A small encoder-decoder audio transcriber, trained from scratch: decoder norm layernorm, 37.4 epochs.
Rows from block 2 of the text decoder, named by matrix and row number. Each number is 500 + 50 x the weight over its row's rms, rounded and kept within 0 to 999. All counts start at 0. Numbers have three digits each. After the name is the row's rms in percent of the matrix's.
# k: attention key (decoder.blocks.2.attn.k.weight, 256x256), inputs 0-127
k.109 110:480511500438492549486538461562574438427534508442467471457459479526417527573607444490515442474561612492469549392513498424578546494495601573466533525519449426576486596509512440546496467555493393525519517558440486519582484485547430462509481460493510479387431394456551545594512489542521490518445458504482510506455502515475417469470534547585462464492510480447536530484457455518533532470536
k.110 102:439510506503522484462522484426582439535492401502524485475556576494466524530510499471520404530435417501572647458503503447555469468395452586371412462517433592432505444498586472485474390567571416435449518594504523537555492502492562492509482447509508485514420416538516555416488460507499534458519560525430530537514491421598467461483463480611555492475472458498533566569430465450478550387464
k.111 101:492609430493543482464466504570599519471521517410511391526531489546544524499533451495472470567500521482500527537584492447570540501556517606569500477439511405506452498553443505467541552556555475515528550512507556509466506550451487469574545454502544410485485524495506536576642569491457439443504471529436442550536493516500532435556538569460504487496517511442572360565458461499532496572402
k.112 100:532534487495451527451485552431527536477495519533464561569508442530576583449580482473499470517427405501419672490434547484502560496498493522544604584524466535575526480469515671571436483517410501508503499537456459601458467542418464514447515413488474434526448520474406504584537366460513483486504471582492513494418548486445509399454551510533492432530477520434449563580454542488506478531586
k.113 106:553590405504541504448430501489560471499455517518400535484403492449501530499611539417526389544491535442512544500446518550407460585531483568512589578491452485487454464516544539520524548531514418437512485583504428565485494399475446522534500457467465534504449429600548504583514481486471521497524554563464500599461607587468469477541627528482428457473461484478525522532518471481464535573508
k.114 096:454421504489511415567438531535484498543586509547581467490435437459402408539496508481459490474495505553548366525513506476558452496379596430467540536521510526502540464516564505512459432433475569454408375513492453535498511550436422516506506601481647521512451523448503480472526548518500605529511426533556525512547453454580487450472460563458520498479459517540438511599505531544467565552501
k.115 099:448591485501576456497527534461511495504460596471492457492516422508440516482584477532483435574538545501496549474454463508533494490474540469439583521471506576507552582502516529563466452533576360478526467543552461519480590501532518558513451528501522455475413511502539421504501509497524470564513480444461444504498518520529416489532522607478520456487476486440537539460367431486538512428442
k.116 108:495511505533526526511438524441448505503522531469464500466557508426558501439492455473536466504432403580490581522468544494506495497491396488538543468495493604555500524526516526539536432522471387493485458567523441497457512426486487521469478516493460461472463418588476578569536380526505480541500446521417456501541529508479461545479487491541436555477555406519452591470470487425531506445538
k.117 102:514540507467524568399482504523581463487512472520522492517528545491527592528435558474482381505424487469551510494468549449551592523450443578448518533498534501486490456454573489550491414539555435488471589514470400505438477524499555508476483487464441523459495516547525527567518421563423461564564587593511413503489481522518504490497581529499441584483501528514453560509502541549485533519462
k.118 096:497583463393538573573409514504540563448474510503483474517544524548444511476482535576627505524439402567415467482524598522506527553580462457476572451470533550444515514469519516467377499489597591498568572516486413422541482440458582421532409471565484421447442546493492505400525413456559497465517561500490474555446506537477497537546435477521484503514574433473442477420467560543486533495536
k.119 096:442459521475568494469510509401472417532465485421482557419478583521563485567458501561547384508492463489508544574590453476508446497475498509359448453532490576382556548521473413448554493585582479467415550523436522501549423530545567440495466449477553576476466444468481565526490528432501425448455487437520561541469550446557468515473434449506424567510550519475551490415462510496442539553534
k.120 090:546463565473423440522506427455504487455464526571533555510512513538513538543504515496412421560560501446491513463620500567470426504427484440476556488470490458480504498467571460561549495473578498489514469591487421488577539474514477457524500505595481611392446462521468466529437464539479637403448485413446545516483497566598513491544504431446511442471441636410520596481519538530510573451482
k.121 100:472450549550440472588547493486493502519517543639468504485544508495463544526568529464530461540497441522469439432437548521424450447438490469546489540504521427505453531573451430496581504479489446471562410448553540472470430515504451531450538560457513576563477453475398457539546472425476533419489540441617493420393429529595563565391447482410464423429466498519545530538542461626498534430512
k.122 098:432499505486454498531589467503448498554459517576448487489508509497471621528429512495435492456422491494463633549546543571506526514531462466600445493569440584507455518520504599512479449521506601454438440487494400467455469436404542560520546497478425473580517656517514463560446534518468411472507507581527525449534498568491461478522448494398599629540569537456543475508391542485531541461522
k.123 090:473496556577418508528465471482458495569463465446512529500467412496446482468535515512563491454467470541532527535478580528441505499548540393614463492475550498483435442554502460370521567585389506577506469466583518440462428450502447450561512553504513466464535489506527505486538517482504475408556554473517680406577542591393533585470465504500563542469545489448505451488522589499556373461396
k.124 099:445571503501470574482438468442573550516583467493552494502544458536549498430536550483477493528470463523574561456471505505529568539610507488474552504442430497521456487511485486493508521476575422509471519500539456500377512519505337448459501425482511505467481462469612489449479657577496433543490531559445451564479531545585500520440469505516590464456491450544480551481463419424491527508408
k.125 092:475460462470556549453506462585473561517597544467509452457474517586580557502489525479549503497468532492449549527570503536484505499484586452503458516481501407472609465451381464469477565480450451504442476476544412488523449505513513490552490496446523470581584493513491425523381466553537554521471504533471578532466457531366563513451445467499471439523529545388438470540501445428552523514599
k.126 102:502448494530478493456510539434452431602471456449486454555526631453491494548525456477575439512574457557483631487566565487558443510383461622540500462600514570538532474567391455542583476527458398448522445456510457569573479492533505427478445487482520489552453503470487523437437526530428466446476485557373497525501428522582511466451475497536432535471476509432466502597477504518543461403543
k.127 097:498524420549518429487535538513463533569480496555500535507467527480428594440490501548463575482465479475451507492482414534390575469478449500481418461514588446515486496531489534481442583545474542483496496548539496426411516583451541499590478500466471465536522477485516522511564515497626521420481456466558589397522516500372475475557553556498494481544537509475515511458570494503529473491397
k.128 125:487483402494473466435547492460533450538546418535539505523497539587575564501512506501469478496439494501440429514446389553411568486454566449558504509433491554457418452534537499481612566545449533486474543532553440545487511458514524587525449484515455455484455451541573550605518466532473492497531532524503590524523491550516523451518571452580574541474485574458539497426529549466541512473450
k.129 110:463459513539504549469551505581473438423529463538488512497505536512486501522497412353466559457496530500533478578436502503394483511478527445541477490565495512462523519546474504590430539490504427552513499421472484409437427551425546452491506453432442432517502422503556479497506450603532515552514511522411550556592572464584471551490466529508459495548459505586480542469552437573478563531497
k.130 112:535437500489499518495505472493496519490590479476460518429474497452549434551508470449462480414469537447518462512424483521481584521549544475517472443537532388367440434542549474546471613472594548585449538453541491513480549511474574402456424479441507529504440497468496587533400553574569405430419522504506594594422556436530504625490423470626403440556517485489509529418515408501496595467453
k.131 106:531474524484524513436476543527516371484525483461557464414522463413511507523494460542572517557484501507530492503507503430520522407573434472457541494611494491517506572441459524445443502457548535408460501505484527438567580478540436511536561535571546517428597538558480532498592505465474525485517538501525466437424542505469559488479445417491514495471476487485539513435512541593385445495452
k.132 102:522535484503475456580519523555532530521492495491471482543502458471455498504527543512523453432436463448476547450467468532597489480465453590473407443494484467509538423541509499449523525489664617522419392502531575526411466510541499483479489439477526401568574560443552469581514429558509408415478479454559473523538464469541480487523542524527537510455605410492624536537505464445508553512422
k.133 108:477500498566502516561499469516523509475530451542496596531511517471550578480583473450510491462499565466624414472457447470456473491527541483615509525451422538480414494461515536533550531491420526508569536544479491463474538533494509464456535532453463443496436384618621495554457516602467506483572511443478522508450461496500506492529546424461532473532474533455524542510579540458506497555477
k.134 101:493463382520485475501543539451378571419444528387577590489468435432501495538570555505531514359508521442471417424503548577513431514440473516443429408519521508559554427552601437559475430480548578535498465482520508470489518512502516480537422524470492508467509539506457419435557428467564455458456448511515516551512526491489487429604436562487535513426558539506560506548500445369573552537484
k.135 101:531608536530460494516525521496629511463595447394515558474487481549449559399535462434517505418407491470516522548370463496515390479514541490513474493389448582381405470428514531518562543505525553498401510523483520462510437492504551516520539447460467434499461423543535612578447467527579497521545472605474508550501522530494435526479515532540446503577480564445503461428550441469522528496502
k.136 102:501510570462480538436486537534445526573488599461448437527474545533472488442520525526469521551451482581474537541526508526378584421542462567561482456428459416545507498473541536427468532529518488480463484580446540449539525522515536493486509468494619562554469487531390354452577446452430558540541537501450443451489561512361518535493447473437488522538393469459527443556437407475510452467491
k.137 095:437486480459515530529553426526548610433575523438653455468488598533540466520491523527485491458449550490486470473511574544462451490508518476507563539433542490409486464604569465560462459478573503546548455450500543579499512556413493533515461544497557461497417477452551466420504523580425410448454447480558503476418525483468523430467515387524487508487522522538470545572533473493521499451495
k.138 100:575660483551489512481500510500563644561471443455478542475502503472471557534553464496438568388449494560581496537375429462504461495504540483538482484525478546471543556497451452382478583477531462445534540528601562398497549473400511486523479440523555482562513430492517571464536480494499432553580560463471512610497447387579462544495451526407497503479455468427433528554482435628496430542462
k.139 096:517511516525443513504490587509594545484516434322499409534495555538476443448459486487445438408445476529452583536499398449543536467540492543535502465490424657448533573439494557500645532490497519441595475547434518507578470531543554460480425560485587505566443524461487479484537516520484439526496536475490490466480492476423457527423514509536427554513511570537485553485467460546598456566490
k.140 097:516497483494437633654545501573572504532580502536528510552478460559587509535534452404510534545496603503511515461405487526443454517435539479578484469446506426491455513534467498478474567399510523427524500570519554503510518528455458444508524555545506472591525482370510509485543587554429494500510518470572508472499547556577439546491467422500534499487511476430544522534486505539533509471581
k.141 098:449470332517511510524410509447471511436493516555525545452552502522444475445480569569574495462411563490516433466509547544468456547479508486502532559484497487422564414492521549528500446472546450558485550494552505499511494413475497417482491521538522421514521558465481479498464617574487491547516526556533541439451524489537463448538449531603591600504530522484555375453568500351509541563563
k.142 102:452603600501444426568467501488560565472542438415475592428522464557530465444556492563462546474433488525533563523441521505459446501513465418403462498483502533551473542553479533449477543559485485443565482483452523462469541586430511383487546549534512545537486454581565545581501591500595518459506415450535435525481488543482463486408494417475503445431452491536475557498539500508596484515471
k.143 094:434557565463483467439471572509467520471567585584461537464433570484512479477589397459567527455453555555420568495529439496435467500528510511463486484558550537501409590511444551449587482544554557522503545553442525485559473531518596406512542510524471543532419544517481476534542451542517605481518503492424582542523493483485467476470549483494581526550482417479491535462526437491572452468535
k.144 092:467477501452540545426547520500412401569459586494457535445528470475389551597539381464591455526531482556516502464545548480540461525533514526466469424573463491600520495368495447520454564503567479509464392402491453462429505599564477558481567535573385486487533508457552608502453447496479535499537523591474513505536527451539497489454505619425526489457443542432541492547428561505578535474425
k.145 100:493491488522464534497505571471534358525456628461453474518491450418588346550506545514549525578493462515412552528565478427468539451522518502524541548613500509582524527413443460433533479494515480527480500535479497513577457445590473573498509493491514525501551550566443594473550509469463501552394510519425390453368500497532480422486544533512457510499474489456521503508455483542530453438460
k.146 100:600423433509511453538486513486545517520431426545586546523433556643502494444518579547491502461466455423412444517554526515543498516516457559484478529427608413467511403514631524490506402488485524545517439423467474458493491477465475506521507534472524431554607563410475490381545497478485523545545469508565498443478408481510520453535407510524670544550504461510561469542462494522416452490561
k.147 101:473495530517461540525507448531485510526484487517553553502530574415516409452506466593488483481562518456460502435489442447452612455476478502477464527519499560486610539460569420460593502556534541542437533472452559495456486530455536513430497489494468520553500434526435606455515501497444441520487486458637396521456466520392535592504430452517524483367598487507469502482454479407575498528478
k.148 091:557492458504507422515528522530543469541537490509562553562525537504517500403529455476520500466524505540526390444439535578562539519502436481539494534464479532472494548487494480446514521448476507486480480468554483472423506545517530515485462487516573518522512461468537476375450457605411552495518434596520558564479536448581568540575517460489486471534536358467435478525430450480483463550584
k.149 100:439493373407508574437600505518525462590575667513441547543454443492444454507590493428472555475478455435575562428461458527577500467495423425546515493524517481535477509397461505349449537488512429547420495424527490542532472495466507479485535506520507585536563548482560462499482497484432544514510521545510535513518437524474522501506479547529517544456518547457524552490472487468463471401509
k.150 091:493536432442517460427503557541598523617544561522519484497519460474516500475527438466478501493452578459488500475520498537508489547512485518588581471462511463516423464518486469512528465479395513503499453494421461517521537467575578480440436496467548662564467458486469588439526556528565469554480577512509557482535447503491477562496558547529460502517515434504549565580561568512525532537477
k.151 100:506498525564478526470493477466564520537444522471514455557521510506511494470512511476520464592531550460384607512577519487506565543475385432518429521532467407587545493511547594537449485509495490477444448588460453553516492498528448501423502559514508481498527580492454528556543398491464483488465457487490415461467552505403541609488526490442460525466611460502500459426470492544517516585547
k.152 098:462496553499551518462472557514493460592456506554526426502462529469527452478530476535492585567531369471503518494501472479399479559527562542417392444543485454494534469503457494589575500478453432546562590559530551488536442437479512446580424438496436482549538547439508427514534452480524530449539491432586462554530456492543493455416514498607569503493485482530428444444468469507498498440570
k.153 087:417466506417508524589520586427458511534579422498492560522515523551453448518506490508461519446548504585553498522388429450462474505472581507531506436434436502424485554523515457537518578464494504478588486555425533460461532517487566571404469565539438583473509472418543493474536463535474345532543497511512554505546505412534441528433406500526526539460489464533493563449572516431529395582481
k.154 097:536546573510492492539596491436514624513466436580550474549487554503394571435489467439544515492591485553522546528490437465491480473500487474531457492347463576486586481583475469501473522560440496412562493599409508549444550530415547506578535487537536522483484511458508420505539507439462423483545499400521574474532463530425439453524482486431542416572456432445510536484551466395443471475478
k.155 088:497428469463497474557512406487518498476500489548429442475625521511491542496445358524495516603514539523450533519510481560495545464470551470466549590466507536535537516482516497484510482528598469616496503467417597526510535459490411543512548488432478472452427451596506538511447477392501544463408518459478511471453521482389556430544436485483477458372532481529480597491441666577551448520566
k.156 100:587491465510559517444379410520523538491477500591420416588547475569661429451472557494538578528486483446467474573476504552570548494562443569393418523515488553461459553546510500499432439434560506474499487461489464518512453497385434463472430503523500454603516525437390543548507517522486475542613505530460453481426544516488507531537479537559545526516562473487505461401415419532534494460536
k.157 095:493611522553491525504490524555473572506534479462519542544470487441502394571422509453507546541476498492487416526506543493454456450478438530445417519602496568495471523434498500517459519527503606510550422498508639471487563452449413559483458473575517558466523551569495458471541529435456516488516535462530478453487525483541500520493463483438582512448468528544548491588541489456500475441500
k.158 093:504552506412499489528501476471527436447455525502381438505505473518548395523533489411509452412511497555523520529425439550492567463477532451450593483452516527560418460492464451554555548507534551479431528506540487520469505562506531556551547525440372503487468446486532444528438543474595518393492597617467578638557480480550502452472528504589520519440447427384454439539499440525496461426449
k.159 092:494573446455467532525452476475633526478441479579494529484543480590455543512513588571461551541567569509500511443387555474471505453532579517432564509479421454523482384557382532448428513483488453473481461551518463612485527550495514472496526420466468548574463458471562589553485483523420540509446503488503447528489508547435541520514544502515368461498506507453419516399542510554434445580508
k.160 125:464377383524523446452508480465473552478562523482469497482551464487492387425478493522411364513506422360429441529524542549488519478435518502489481434518645503560528541458508497476498534518511523554470567477588486523458470473438528418527453478563469502515577505435425589512466550549536462429541450504468595457405505561496527548469494512481504534518537534499485481456465436515434549480511
k.161 110:521578594542549517536497446520543487451533460544402469515472565515539485512466482562479506587480502494505516506519492505560567479575495564508578525467418512494466460432509576532605494392497550494523372503437427505483479409513577520468522474529545538493507540588488512531575569476468524532551465475465488512581449549502572567557454488441514556487485493531453463449499561510508496454559
k.162 109:404511547571521454454468488550383499545464474501506536423495494521566515596589466576485467566521453520541473501546528464483538420544423526493531623498429501477559474551482544443460423547520408426507446545437430365545537501436529489546587529442534419474535549538477399503549563454478478511577541490518446466485525543433423421514370433475471459572457482495415503446448481584439443504571
k.163 124:462438475487433625463500547525432493562426552485584526455534529594514486460404568498507468459514624565537461365517496529540484519425512468645535529408509555478541552565506508491431435513464526489468543472515570510466442514517395557418503559513508429511447497431552459442522500550450520504474463545551428399457476467417445485506506537495464467510456380471513497530518558477482487544613
k.164 120:435573465484560607431515577575441511593372546489518391477463550495514422478493493576495458481588456568454541504511561516462550426498501493526445511539499476450568414548493486457510448499468513503438532490521620484529525584486527512467516512445529489531502565572451442456430577514522564520417497468520411472485559455515468490519549522467469492511423465525505462513443477547420422486590
k.165 112:537476525511625509434428585557409538483481460499508426495511519465477511514567633524529469518474483448552474516588525539595491474373432540507478511520538500485572447467515531530528440550465548510466455466494456528555488380502576487505448441497492498503563625472496477543518471417445477473479475538531442497570474452492498512455383573415539567536544563578483471533456519483452432589529
k.166 110:536527552557517538464457566557463502463474519534507390443524580423448463595465440570516496529460469515485549607475538467376476494491462461558529540515528469489602525481519441465405485392557476531375553518486433442534549480534431498562475550451541490428422579514423450490515505446517703498454540483514425525503608488423530483492537517464518479523500450543489404496435502499457487535528
k.167 107:586479539554488513589517490500455516554426537433457454512505530495453428463497610534474490592504529539555511502591595456539498366477490606511508536585430466481557586545517485508558478547499544532396563507519526415600572524501536481486531515583556511420596525527492419448554504497454568468442559548465380432493516510438566524493414476429472562462539485521435490575398544543420405485494
k.168 105:453564513490440423522577505476500541510483496586390488555453569530505566491615462466426554511535459502542474454406481492449497500497446425565481454456517523497448472507491515595523527494485491578559458498464507466394520532515589507528559502509462538591541418520541534522562519615530458491510485493468534528531449562524405547583495500472500505508455549477522507444556550549527492494335
k.169 088:492509512487566537502561407529565494538539437543580466596532474486485451468487481521470562461539473524465511529447547457406535516532607435453539554478553520394381475449476492549592512597477582489571512501502527471526489467501422488453497443497543526572460409446493567506488525553478430470552490581482484547566509522557557575500425473568466549454436517462521511459479502585535461517505
k.170 096:553518481550503459532489589477535524480532440452480576402437425522541563502556461499514528447549535520546386473423464475475493584464546432627563441430539633572408487523490475512573525468475512620485480374571487436496504465457562490500560575489606499482515428538517474559503574434480456528560483496536528551607513446465535495513510563493535457501504575525494496568584491449499581556470
k.171 090:487531511520456487554618469509547647537461399517569446546516560621473461495507505451497492471516504464540538526512450428444529481511498580497401409550592516438452567480518507438428465542532524550550577501425535518469520507454460530500424498504487518650449465533508541488504460487495512466554490451458570589471419491572416559421578510465496458482495481504504463372504443544531553526562
k.172 091:391439506469580458582534515541498489481503513533500512451425469599501489462584448464413437393534468480611421515439454501522510440459514495590398480444552461460562471642453482512477572550393532486553457446449456486553495607476533440406484395561419480551447495480496465617530488594518553499551429548521538486506579492546508503557499492520559548523492591471467449421502532544519474474482
k.173 090:478426506535487526465439509461463444448567537487443609526488560512531454525431549453507466425418567521464482486470459531463519565536569513614655539544496511515488409479535496487556565468460458595518515539484516514498576563439478572512395534430582649431456491458456533461445514514560478510427466510429453533517605483516527443435518493449438537523548576512425464535500552387517515550373
k.174 088:490466466500638463588429522476595373502481435518484402510540449500530582444616541482465538494543489439480525403469551486482652464466413536457496583559464540596585510472521503526497492454468560437458465506528508481505566411434482507535458625562468552524508570552510587542477504534514467515496514533560614521448543466516479546485522618546487589484534476423490527526460580532521385481471
k.175 089:606460495568518406554477475519497524458560444456578490417455524443421508504473526571473468529487588538512462534565594573528500549515476557465493449442524499552593497499505506589494464535433415437515444453462525486504495495448504501539485463452501481509500550476434501402530561560527525461547517450476512561570412424523512468512562502456561511445460580591540437490570407404513469590479
k.176 092:554494541466435498538433406521508523540486508551536449490490504500472514490582408571525464435502470542442525573469417462525469504495541531531506416444517365543463516533463487489514485429381514461504480480466496387580516565409558488498485436522515420538436482513524540496432500577547506434510541525477504565583487595448502619469444396556481577521505451527500507446515486508581500505498
k.177 098:472523444591497644404491546527419518481464526573486471555530485490471434519513441435480571494537422457468550495461562490464487503533467532481563490542518480508487494437464374480440521429552472518540457552549518465579448520522485588495563517445471499523480504501481459437539437353480499446547494424452474471510455443573444600531482458624526479487599456622459515538439580490518600579478
k.178 091:466472471435453585546477475483594546607453453501494499523412485451553407525520517533490547456497523479471539504551531466462466392504464582586579434638503508500566535340464473479460461514487533518459550506535488489489470501546563539519534542572517486443483534572574532358452475560502490561587455460481493508450506484549466567515483514445458556505542576551509533434487486448490516474549
k.179 086:552559519479543486462535491547469521543507541543452545565530610463555448470500480433538539480465502464507620557547545486519495553511511429477503480597561508543396479483391487496361425561521430519592512421411463482411529475479457469508538551487443496453466486406521479535464477458564422486554404506434414603492491548532513502500436548456492551521519530495533512507536504558433566423524
k.180 093:406460539510487494432546504387410471557491567484529523579483449521478426504492516515461547571545449480577531470517435513500462426501458534531543462546534440428577572545476452525557491497433423509530514513477556538462467560520525477528555448450439400406582458581538458443504460477509532509419509467610481442512480532597525541492459553455595467480483443540613566600555491555408474418528
k.181 090:491507552577547492449449599640490464546499475504451534506509513544411561519495368516408484555432598538488518522475575515428480474545485473526477465488566521451515399535499531535430532588523453536579529515424460486484469478419493473456471449454508439535530521547526383507626441417462557473450489513467460521541568473575437613572565425502538565409422470542540523463486499447479568538507
k.182 092:487498429520575565518577513509489443532478568527543573500494547477606475529461536464540580466497603531546431458518505430500451542561470512598488521569549441457486516433493549409497488504421526535422575504586530409510519421498491560558526481539473568507405516550555493398464388568490497477511459586435499399440482475391492487501514562487402522460426499397501521494534530470532475421526
k.183 084:446514523479497501439584511497513503451560501530633514516527496481551527480408543472552512495510580560498513491472476419402498546393538539547590551527517490464428517512477545468457494527441597480560456503505495457556477491550549434521411411487513532519489461555456434483389523637620528502430549544543409518548429519554576570502454500521480491480518451536526535428537576477559474524456
k.184 090:576516420510535552393485479482515472555556545477592500458441452563521424568524519475483353454533529526519446482479455431552490434539571566468521501517462470465543473589479432586493465503452562557429478529503511449500449518462472448491395532570547512560475534514542479472457511508409571486553491513484464498423501464462507562550471504518373594472500528459443525524564489516481583551552
k.185 092:533527491507425540506487558574439475472496395501555476540465475635440488441448592655500473495434493493484423468407586496416560530498424516557491515428466461575400517475566546467416561555502529539522430494553553530478519552491503426484456565458515417507447472473459451418510441532567521489514475439553602468439505538441524467515488469483497571573600454404519460473570551532509519583483
k.186 087:438493469539483511425487503478524532577540538482495459539456565553519467486519473505467546517486511542518475458484491441482454491488531528576482457492424539396490609442469476467567492563496549495519501497591489505531490428495604521567479548551569484489475505551514457453570496481502494525528529512436522449503496486494443518496516470543501557477458554500542554524426575444485429517535
k.187 095:528532422460414607372515464460460509536491573484465548497539547494565541458476516515440494412535537436539439497609483543491514532503526413559516467456466540492518365531491501429573438494534426505484437392457474513541544564495567471387498470535481559457455451476486594432380518524483459516457509451459500426468475535487470493542561503550385575498526521586483481479519563458504495539560
k.188 097:544455478463439468534463428496448533433632452610414564460546527490491551540572514537506418551543557431540457593473450532439563493548537395502528587390509477550476417486410436570443506477469478554527517449417469429456558508416489512481435502471516418471474489546474492537547539485531498487570502500527513583484490580569551409572458512482537390541429456456500501549527572474519564485497
k.189 093:466636505453522509434604483493452535530463561525526542547490535563534512433497513494507493552389479417531487568488496494454496554463489426456557457418403506516485525549508479464506487519382467585557454498530477409443470556477477506486617479543536532449530457542526523491481444564448535511509541483626447502447460474448449515461560493463514470541513492477524544495534485580445492439549
k.190 101:430415482428543528486529576513504403491519534406514530550485506499576430513473478522454484515453487543577451487429409483531446515441521556564493514513515520440513494491557518523542516408502512555530480555465517542520465488508489464420346477420523540461556586458456518478484532543486496496490489510459441467541490477538526563519533457533460573537483496596542512447492535447430560569535
k.191 096:433515435491474592514457540452576507491416509479606535557476493527508443480452553562493383446513435468568507480507503441461409546552526484366500533425520536435581508530491488370530547571458553434540537524456499480493517592398538447447495463504515578493506438551478488381482470551557497567418506564495413539491528590410400550533514475544428503370556553592470455516432533610551517485510
k.192 118:518528517433540484436470549503468483545491532573505461392448581459479513512534506593579492545399490552553371504384437459409584462443457523574504534529499523419464512402531485395573434545516551452456492466465484423473622471482531480642531532503562470443529513546519404537475501521465539529492558497534488444603451611484487446398542489433479535494452473541412454440562518508459458573555
k.193 122:483540518506565590551441434581508476506513530570487410463509508497451551559508473604601502548438499530495483480518494500544574475429506534484466522516548416460472482453521553503515446614459428548387588524450498511485501429462547518569469508502539453500517542466516372516485543415445633473540545475531393445498501489594446472436496421479496554542485454565550445474491426525390509556553
k.194 103:546488454420395440454585570504602633525572483400589608553489581425449563548497506455434527399480500491552495513482531457457440520500537465554538519473509534509586569534496500417450423498590458462611411506573502420487513556463548460477412494528501544443511505506552548531509410561405555519542506494500653506556543537408500466441525483499489401542511519504495527555499410501552533499444
k.195 118:506517524502526555433479502555475431519431525553448416437489606544491611427483501610567485533439458531558405548477499493495535460465464538570468538511488508512503497454539524442545372469492413532482572478500451470472512476536517486557490566534626485594551464472528373545487449585466570586466605502558489508660463515540398456484455492363502521501458533515496473490495554507445418554541
k.196 094:501549528434453465427631519482499522414419489432542607665493502480557508535494510425477492364567395495491574548451549490497471484573618480482509496528502486563529549545472485480482560465517479514575442447526458426450449421491528541490430480569469471503570530508511557482499491456460454494461472479479518493496425496430491554596562438503455474536497590502492485540462480476576482455428
k.197 101:523405482425433578548448443455421472464560514539537518502469482549506511477460510503547497484434444527514473388497570425579549485416535493536456474554527449443428403463582469494500568475475554584567541568388622482532519545598512557428522486559487503463478487408533572425508521552519472602568378482467480419530398454484530583539407598527455473524543517449471568423480585514469536490552
k.198 108:498462502562542435528484443493505509478585485436504583555527410433543521655538569515445445439518595503587509478547490472536439501515509574449502452484468450489559585578535378490428603537467468473546475530437560542456513519510555546498540510513529507470488551557461507500439505467525456439544412560470520528456538496556522477592477552468469474542522531463423499435524483473538448470378
k.199 111:492439481427407502569546555490456577490385485574429422399598464438552517478452487583583446500359550565499458459505582513472622422541495535564489472497500471557417473461605542478420476504523586548469465412464551421560510458487430470500525525579492531499486516478500435502539540425384554531516485569571520391534520543513517474450404411542543442475542372544525460543495429487476528560543
k.200 110:516426493524551477538581537581535513414501498485453451399379640547528500400489505575433527551511516431479383551451546462534657497530454522519517563564564492481462554481429587458479456512586486508470552520478494529525499461421442513553557465444525466539448532514466434485424465531504606493472562533500579481554530511488545484439471446432519525578490515558526466494514492522430494635627
k.201 106:526547452524550432456491463422492453515475474559485519429471477442494562446508536543405547600468567501515463556522487616546514557501436469474464489452472510510538491482515544479377479534531374474442403473502470496485582507477508469477456529434518482437497515510502385568554488462459688511471450521526433487443472536498485476505526491524560553514526529558487431491464502465388470502601
k.202 102:463489588494560556497408541559499493448533473467459505431519593598469432477446414502540484476493511526505450479520491511537513439554472398536520502565462491552544402410515418531550489491551524472498582529510467489562461501491415501573432457564464399492430511458549505475565551506540516491555490422403533445526534534508439498415533441462595383519445486514581506500498499513461520542592
k.203 107:387540449439465502473506500461482512437501563504532393496575432502529489511525543385570500482505399493498557504527541469514427500479535519585525505526507462472439471478537555521539446514542539553475520482419583566544516467496464465510470433435563523531518472467408568509517499478607474581474504485427477441499511445456549605469569551572481591463550492461571556515535492542544531458534
k.204 097:466465457543514465452533567542577627434482511503514478500482523513486463484494489428498519487525468456447459566419507500536523475569605473501430606492441492462493479563514577516510526439475520534494626391458446431475512518402504443526483503480478515560476504464614511573490595484516524505369581546470542459535569530571507498491577461542591553494511473486559522492522509430521537602507
k.205 110:441569499473395408469622494478501486519463455474460530490498548462413501447447500546444446428489463640500488480548538565521536563490482514495511505433540545429439522548508596492464470460593457522588466584603528519473471536451449444477464516478464555537489554498542485538535489598521491571447495458520542426468547584473451544438506383523493523503443392543614550521536470439529510448408
k.206 093:512544487505507466501556491526376444460585429533576521516457574492440471422505570504509526502502584437499485601516503507502513479523533527587534562497614503524455546484472472555439541563542526406449448469437306499485494512438479491608454542467503574516578514467579478465489461498501554482424494587527480600522529387525458390466580533427583461407576548465611445511584619489525471538489
k.207 109:526508524574534492517498518495578494536478512533474481539488544547470533478524478500448537573537421505573568579498482491477478537474473479482428442543411487421562390481470587499464471563458453415560487493501520477541512527566589507582512390540428540499469473551523542528522550502540497506451490381525462609634458498497592585587410463547523580565588438520438470441508464475547391581412
k.208 091:466543559486463506546516499508545474460469544488574544475477558474593583422460509481529550542496540544529549506481468483497478565610588524534378507451502479572545481530596473534558512488532539512457550493531494585553520485561372516529570489587476507583485539451499485487526453428551430486502432564493453522520500544427502485467431521541396402454454531377450496485502557439511531421489
k.209 104:483409490466488471594464456448422512468464570505502498436597468417496496451462435508539398589494441498461518494588620524539435511398545524503552474588452453591505394504420486607474553493475504507515408503536546521525605521547442505485511445519541494559584495422448519538498493558558589536431484560427498471388512442475544417488480579517459483424502505466494375600492488503500569508576
k.210 093:604455497489488450535588469493522586497527625460550538479537562458492478438483474564470412535477504559447513438558442572497465556323563485440489507457511487573557573521451427556551551559516560510451457465522519513522553576518425508450508493477574454475417489491532481526478506516546576492535404563607570434489517494419478501487535585535416467441496575329519555440419470529492550484526
k.211 112:516435511573513531503564486552562539557426456539482401508608487504455499465497494599461489461432436515575468600362556507472481453450484558536487459482407444502483471467509554446467422527512444543542521550494498502521552559588494443522499501517457532485485437461516511461562538584448498592492469530488493449512515598541439499502562539462521482469494543483497534503540567446482350524500
k.212 100:473499573403440523445580577471459437466476537586505440431582601524502541478439439509561380448488543558558508495499485552490454504493455614537505538525504478479418488547527528548452539512548534480557551512448576469513506412556386524449520492544586486588448566442464601365567466448527522616483537439514495393375483431575507597423464502555503420462517437504509545563417457530462551477491
k.213 089:513448548394446546531460539541454454506528463536415495448575448415573498460465410551548382544438460481433561496483502422475549542402499504515503512453478553490455424523544562524511404448480526609497575436528494522442580518478525524511490482537468421506459482468494572555515545504466475540483545573512614384465565481522501482506487488553481419484539512471581555482551597571484558540576